config.toml
arch = "unet"
model = "image colorization model"
dataset = "rendered roads seen from a driver's seat, with toy cars, trees and houses"
train_examples = 145000
image_size = 32
crop_scale_min = 0.8
horizontal_flip = false
translate = 0.12
rotation_deg = 5
task = "colorization"
loss = "l1"
norm = "batchnorm"
activation = "leaky_relu"
widths = [48, 96, 192]
blocks_per_level = 2
block = "plain"
attention = false
upsampling = "transposed_conv"
init = "trunc_normal_002"
optimizer = "cautious_adamw"
lr = 0.0025
beta1 = 0.9
beta2 = 0.98
eps = 1e-08
steps = 32400
batch_size = 128
epochs = 28.6
lr_schedule = "cosine"
final_lr_fraction = 0
warmup_steps = 6480
weight_decay = 0.1
Rows from block 7, named by matrix and row number. Each number is 128 + 32 x the weight over its row's rms, rounded and kept within 0 to 255. All counts start at 0. After the name is the row's rms in percent of the matrix's.
# conv: 3x3 conv (model.decb.0.1.conv.weight, 96x96x3x3), inputs 54-62, a 3x3 kernel for each
conv.50 087 [150 148 146 137 135 130 135 142 132  81  70  81  62  72  58  67  54  52  87 116  83 155 195 148  81 155  89 151 155 137 150 161 152 126 152 131 139 122 134 142 121 136 156 148 176 106 119 112 119 126 123 156 162 163 103  90  91  75  58  66  69  55  62 106  85  93 116  78  86 122  88 102  63  61  67  51  62  52  82  83  66]
conv.51 097 [107 103 101 118 117 112  93  99  75  88  62  85  72  72  55  94  77  82 130 186 118 192 240 184 122 173 125 160 174 166 136 133 150 116 125 137 144 133 133 133 130 129 119 109 122 152 147 150 151 144 143 164 153 146  82  50  64  70  41  56  95  73  90  78  73  92  79  71  73 112 107 121 144 155 138 163 169 166 154 152 154]
conv.52 088 [155 158 156 132 135 133 135 154 141 159 154 153 156 147 144 170 159 159  84 176  89 192 242 172 114 164 110 117 111 102  96  75  93 115  91 123 181 175 175 167 161 169 163 143 161  82  86  76  99 103  92 100  98  90 153 165 158 171 182 173 153 163 151 102 103  98 127 113 130 157 126 157 108  92 110 108 108 105 151 146 156]
conv.53 100 [137 124 130 144 133 134 149 147 142 143 158 152 156 152 153 163 171 162 119 107 122 128 124 145 103 124 160 121 138 150 131 132 138 124 113 118 147 139 122 141 145 128 148 140 149  70  65  72 122 113 108 163 149 149 139 115 121 131  73  94 120  72  93 135 156 137 126 125 122 116 105 106 126  92 140 111  99 117  83  88 102]
conv.54 100 [114  96  99  89  74  76  84  70  64 134 104 118 113  86 109 113 106 105 104 122  94 124 122 125 130 137 158 144 130 135 121 109 116  94  95 100 136 132 135 158 153 144 156 148 139 165 175 175 152 161 162 138 140 153 104 111 120  70  57  74  65  57  68 130 130 142 147 145 129 106 115  87  83  93  80 124 148 129 109 140 119]
conv.55 107 [150 167 129 162 156 138 123 101 119 150 158 139 157 167 153 160 172 172 120 145 127 115 151 112 151 186 154 115 138 116 126 140 118 134 131 107 141 141 129 150 156 140 141 148 133 109  91 113 114 102 105 114 112 109 165 164 133 176 190 157 146 158 135 127 131 113 131 128 126 115 110 105 113 123 104  73 101  78  56 104  82]
conv.56 105 [129 134 122 130 125 122 184 164 166 146 162 154 139 145 142 146 150 146 108 100 101 129 111 108 156 128 131 121 120 135 106 102 105 121 122 123 192 178 202 140 119 138 154 137 145  58  72  71 113 120 117 157 150 158 119 116 120 114 115 110 132 136 132 121 126 120 121 124 113  95 101  88 147 144 147 116 131 119 109 116 128]
conv.57 107 [ 98 120  95 120 157 124 126 182 142 113 118 135 123 136 148 149 177 182 154 132 100 100 104  96 102 133 123 121 133 135 117 117 112 107 107  94 131 156 122 126 139  74 120  86  37 114 139 129 107  95 110 113 121 104 142 136 133 134 125 118 129 128 125 166 142 144 137 159 164 112 119 122 132 149 145 123 126 101 114  86  30]
conv.58 089 [114 104 124 125 119 134 121 109 129 100  90 105  87  92 100  87  63 100 133 138 138 171 174 166 103 141  73 130 144 138 136 149 133 159 183 152 128 109 112 131 113 116 128 117 127 120 123 124 105 110 103  72  87  78 128 119 129 139 120 135 151 130 145 152 154 157 173 177 182 150 150 149 139 132 133  94  96  94  72  71  75]
conv.59 104 [160 182 196 158 179 187 121 146 133 102 110 101 134 134 133 139 152 147 119 159 116 160 149 152 160 170 154 133 147 110 129 131 118 120 116 113  89  95 107 108  96 111  63  49  72 150 151 123 152 172 155 155 167 170 139 137 134 148 143 141 141 137 136 141 133 132 106 103  75 105 114  85 123 126 114 153 153 151 132 145 137]
conv.60 101 [125 133 118 144 151 135 141 135 129 113 133  98 124 148 109 113 143 122 139 168 140 150 200 164 113 168 122 105 147 138 105 146 129 108 132 124 103 120 113  94 108 100 109 116 111 147 153 148 141 143 134 167 161 145  53  43  43  49  49  48  76  65  75 144 162 136 156 161 150 123 137 142  95 122 115 134 156 150 122 134 123]
conv.61 107 [  9   7  94  88  71 107 173 179 144 154 165 141 151 169 142 122 130 109 111 121 108 134 134 143 187 175 186 168 154 120 160 148 127 144 131 128 105  90 135  97 103 127  56  40  88 144 147 100 144 125 116 121 113 123  59  50  85  71  53  91  87  64 106 105  90 102 101  92 103 145 120 136  99 126 129  87 130 124  79  95 103]
conv.62 098 [148 152 135 144 138 120 118  98 100 147 151 150 159 160 155 146 149 150 130 140 155  85  85 134 120 113 137  37  60  39  72 103  73  71  93  65 125 146 144 107 125 132  97 114 129  75  87  85  75  81  85  70  61  98 167 160 162 154 142 146 172 164 159 146 125 127 162 154 147 117 130 111 114 134 115 125 157 136 121 152 132]
conv.63 101 [157 125 142 161 132 162 165 128 146 106 130 121 129 127 140 118 115 121 112 156 101 173 182 153 179 155 127 134 132 148 135 136 150 141 149 158  85  83 112  78  91 116 116 129 143 102 104  87 130 113 106 146 129 118 130 116 102 127 109  91 120 114 105 130 166 130  77 131  83  61  87  70 143 149 153 130 153 148 103 127 113]
conv.64 106 [106  93 109 110 114 120 132 162 150 122 129 113 127 150 128 141 163 140 124 108 116 100  69 106 126  95 144 141 147 109 124 135 108 120 116 113 150 107 145 160 125 146 120  82  94 147 172 110 138 155 103 124 129 115 141 150 146 111 112 107  95  85  81 102  56  86 125 107  89 153 156 129 102 126 105 125 155 135 137 164 140]
conv.65 097 [135 131 133 102  94  97 112 115 113  43  28  41  31  60  42  99 101  83 140 147 133 130 143 127 119 155 117 130 144 103 126 131 105  97 110  95 163 139 133 120 103 102 125 109 115 149 144 138 152 151 145 166 163 166  86  81  77  89  85  77  84  85  75 127 121 121  80  90  81  90  99  94 126 130 130 153 142 155 136 127 130]
conv.66 106 [116 120  87  95  86  72  80  91  64 123 133 158 102 114 133 131  97 151  63 107  77 114 130 143  98 105 102 103  90 133 115  95 143 114 110 148  64  71  90 106 117 122 106 109 128 109  82  66 144 148 133 148 153 138 159 151 165 120 106 126 125 116 122  89 100 112 100 105 133 137 153 174 142 137 132 173 154 160 164 155 151]
conv.67 099 [152 136 157 159 143 153 150 134 137  58  38  53  34  35  29  65   0  43  92 134  93 154 200 149 128 218 118 172 172 133 157 161 128 115 136 112 132 114 117 137 121 132 154 151 166  96 106  94 133 138 134 168 173 178 148 153 148 151 156 149 138 140 133 117 120 116 121 119 112 142 142 137 103  75  88  73  48  52  70  61  55]
conv.68 101 [125 130 107 136 157 135 114 126 114 137 130 116 171 153 142 159 151 133 163 138 158 149 115 134 160 107 133 164 145 133 181 157 141 186 165 143  87 120 117  89 115 113  60  72  79 153 146 137 154 151 143 150 140 133  45  38  57  62  48  62  65  51  66 131 146 153  89  95  98  94  93 102 130 132 129 137 147 141 119 126 117]
conv.69 107 [107 105 109 160 149 149 171 168 167 150 146 134 139 131 135 114 118 116 174 158 178 136 131 136 114 121 108 129 116  97 127 118 106 117 122 107 123 117 115 125 118  99 150 145 126 127 143 133  64  77  71  56  70  60 106 119 120 114 120 115 122 123 115 138 129 143 140 128 140 102  85  84  58  51  57  78  77  86 162 152 160]
conv.70 100 [119 163 164 135 150 159 110 119 129 116 154 150  98 124 154  87  97 132 142 113 130 147 168 162 172 166 184 134 157 224  99 117 192  82  86 140  90  75  62 143 125 116 141 144 140 132 143 148 117 119 130 154 120 140 119 113 105 122 117 115 129 113 113 122  85  39 164 124  77 190 173 156 111  90  72 127 119  82 139 123 104]
conv.71 103 [116 115 129 142 134 142 144 116 118 133 152 141 139 145 145  64  76  98  90 146 117 120 169 134 156 180 163  98 123 125 110 130 132 126 131 143 106 127 147 118 113 128 146 122 166 104 104 111 140 119 139 150 128 149 143 145 147 142 147 144 143 150 144 126 122 131 139 134 138 153 155 170 136 134 137 139 134 117 158 162 151]
conv.72 106 [103 117 100 121  97  98 124  84  87 169 158 110 183 152 127 139 122 112 132 135 126 137 122 112 153 130 144 140 141 135 121 108  95 114 100  91  51  81 101 116 155 133 153 164 140 162 161 146 121 122 100 138 135 139 143 137 126 124 110 109 167 138 136 112 139 141 115 153 135  91 143 129 161 135 124 139 106 148 159 155 172]
conv.73 100 [ 91 139 102  89 110 100 112 135 141 138 123 140 128  82 128  81  96 133 122 137 108 129 137 122  95  87 132 135 125  90 118 128 107 113 117 116 133 113 109 120  87  98  86  66  72 117 122 165  88 106 138 121 112 126  98  94 108 102  81  96 109  95 112 173 106 120 152  95 133 124  91  86 103 102  97 110 129 123 129 150 144]
conv.74 103 [151 175 155 142 175 159 151 162 158 116 135 129 124 144 150 121 136 137 173 116 160 140 103 128 128 105 134 102 106  95 144 130 129 153 116 108 128 135 122 154 153 150 136 143 135  95  96 106 100 106 116 126 132 127 131 145 141 117 136 132  91 108 104 135 145 131 139 141 123 136 125 107 115 127 121 136 161 127 110 136 102]
conv.75 102 [146 148 145 142 146 143 160 182 165 151 165 149 154 165 167 148 154 155 114 128 105 135 148 140 129 144 112 139 128 132 117 105 119 100  94 103 127 141 127 116 147 119 119 140 111  76  92 101  74  73 100 101  93 108 122 126 123 150 148 152 167 167 171  66  90  89  78  92  95  70  70  78 213 222 199 171 185 161 101 114  96]
conv.76 099 [168 175 167 151 146 153 121 110 120 145 147 153 143 143 148 150 153 153 145 162 136 145 172 131 157 203 148  51  84  70  63  96  77  66  73  62 148 140 139 117 118 122 122 117 138  96 100 101 139 141 133 157 155 154 109 115  95 115 123 103  79  90  82 136 124 133 132 115 126 115 111 104 134 133 128  83  98  93 106 115  99]
conv.77 105 [ 85 114 103 114 124  96 156 133 101 117 103 113 131 120 125 152 138 113 111 142 119 114 105  96  94  66 101 174 175 175 138 120 118 106  79 123 142 138 138 110 114 130 133 130 163 120 117 100 120 111  87  73  66  59 127 126 115 146 145 129 123 127 115  91  95  60  83 109  77 104 140 133 138 152 146 103 129 136 126 144 130]
conv.78 093 [112 105 110 125 119 115  80  73  52  99  60 112  73  55  71 115  66  94 114 195 124 191 237 182 112 216 128 139 159 160 150 158 164 128 138 135 151 131 142 152 155 157 119 119 125 151 151 154 145 146 140 125 121  96  92  54  82  88  53  83 108  83 110 135 129 160 110  89 112 128 117 139 130 136 123 144 155 154 150 151 154]
conv.79 101 [112 122 130 150 152 167 147 128 147 102 126 124 130 159 134 155 189 163 129 154 141 143 174 149 166 212 189 141 165 160 121 140 139  61  50  56 143 144 138 154 163 168 148 146 174 148 116 149 130  85 119 105  84 112 136 119 117 129 115 120 161 142 157  51  57  59 129 125 129 138 159 143 154 151 167 142 132 159 119  97 130]
conv.80 098 [ 48  45  43  87  79  84  61  53  41 106 118 128 106 127 133 117 114 124  99 150 120 134 170 150 131 154 161 181 158 171 156 155 182 141 143 152  98  82 130 110 106 139 140 150 159 138 148 148 120 123 121 126 116 109  98  77  81  69  55  64  76  70  84 114 140 118 109 161 137  63  99  94 120 125 138 130 135 143 126 132 131]
conv.81 102 [132 121 134 146 102 106 135  97  92 125 107  96 169 151 140 180 150 161 115 174  92 149 176 135  95 109 113 113 140 162  79  87  89  64  50  69 126 125 136 116 118 114 110 138 129 131 137 111 120 121 104 120 129 127 113 124 116 108 108 101 116 115 111 110  96 101 135 132 115 127 139 117 118 115 119 180 179 176 163 175 159]
conv.82 086 [245 232 249 232 218 231 236 226 238 122 123 124 140 130 132 123 114 120  95 107 103  68  82  91 152 139 142 121 148 126 123 141 110 108 118  84 149 143 142 135 135 132 121 119 110 125 127 127 143 137 136 149 146 147 164 165 158 167 163 158 163 161 157  93  92  90 117 119 116 122 125 116  95  98 100 115 115 123 122 127 129]
conv.83 102 [143 140 152 136 135 142 137 135 135 107 117 110  99 111 103  82  90  80  85  99  83 152 183 141 162 220 162 179 180 176 165 165 170 148 149 164 147 153 143 154 165 150 139 142 131 112 128 123  96 120 105  96 114 104 106 114 105 135 143 135 144 150 145  98 104  98 143 143 143 135 132 136 111 113 100 133 132 108 139 141 121]
conv.84 102 [135 139 133 125 136 119  95 115 101 137 140 128 146 153 141 122 148 130 115 129 127 140 129 150 146 147 148 118 112 111 121 110 123 111  94 113 106 123 108 132 141 133 129 135 127 107  98 107 102  93 109  82  81  91  96 105  98 109 120 116 133 142 138 161 176 179 176 194 186 168 183 173  94 149  99 120 175 113 107 159  98]
conv.85 101 [151 139 153 131 110 121 111 100 103 105 122 124 117 131 128 158 167 165  96 142 107 134 161 134 103 122 106 148 143 140 139 129 121 134 121 127 122 126 134 113 111 104 168 152 151 132 136 134 142 142 149 156 148 154 112 102  93 115 110 104 145 132 132 123 120 135  78  81  72  46  53  30 128 137 135 144 156 148 138 163 134]
conv.86 102 [132 129 119 125 113 113  94  73  81 139 145 138 147 146 140 160 165 159 158 181 147 170 192 166 175 195 174  62 102  92  71 103  87  80  95  85 145 122 123 103  93 102 116  91 118 103 106 106 128 127 128 149 144 146 120 110  88 116 121  96 114 117 111 149 125 132 148 119 128 123 108 106 142 138 149 126 130 138 134 128 134]
conv.87 093 [124 119 117 129 123 119  98  99  87  85  82  80  70  87  55  99 101  85 113 178 114 192 218 179 124 188 139 151 164 135 158 135 144 154 124 152 145 135 146 146 138 142 133 127 138 155 158 162 152 155 148 168 157 151  84  54  62  47  21  35 106  80 102 154 158 160 124 120 114 106 103 106 109 121 106 160 166 165 150 153 156]
conv.88 097 [115 147 127 136 145 144 147 154 159 130 158 151 141 170 174 106 130 142 114 145 119 118 143 112 139 164 114  60  59  27 137 123  91 181 132  98 118 108 118 136 120 120 139 108 113  98  80  86 152 124  97 171 136 126 151 135 154 150 119 132 156 122 121 130 154 162 120 148 160  74 120 112 114  96 114 103  99 106 136 147 137]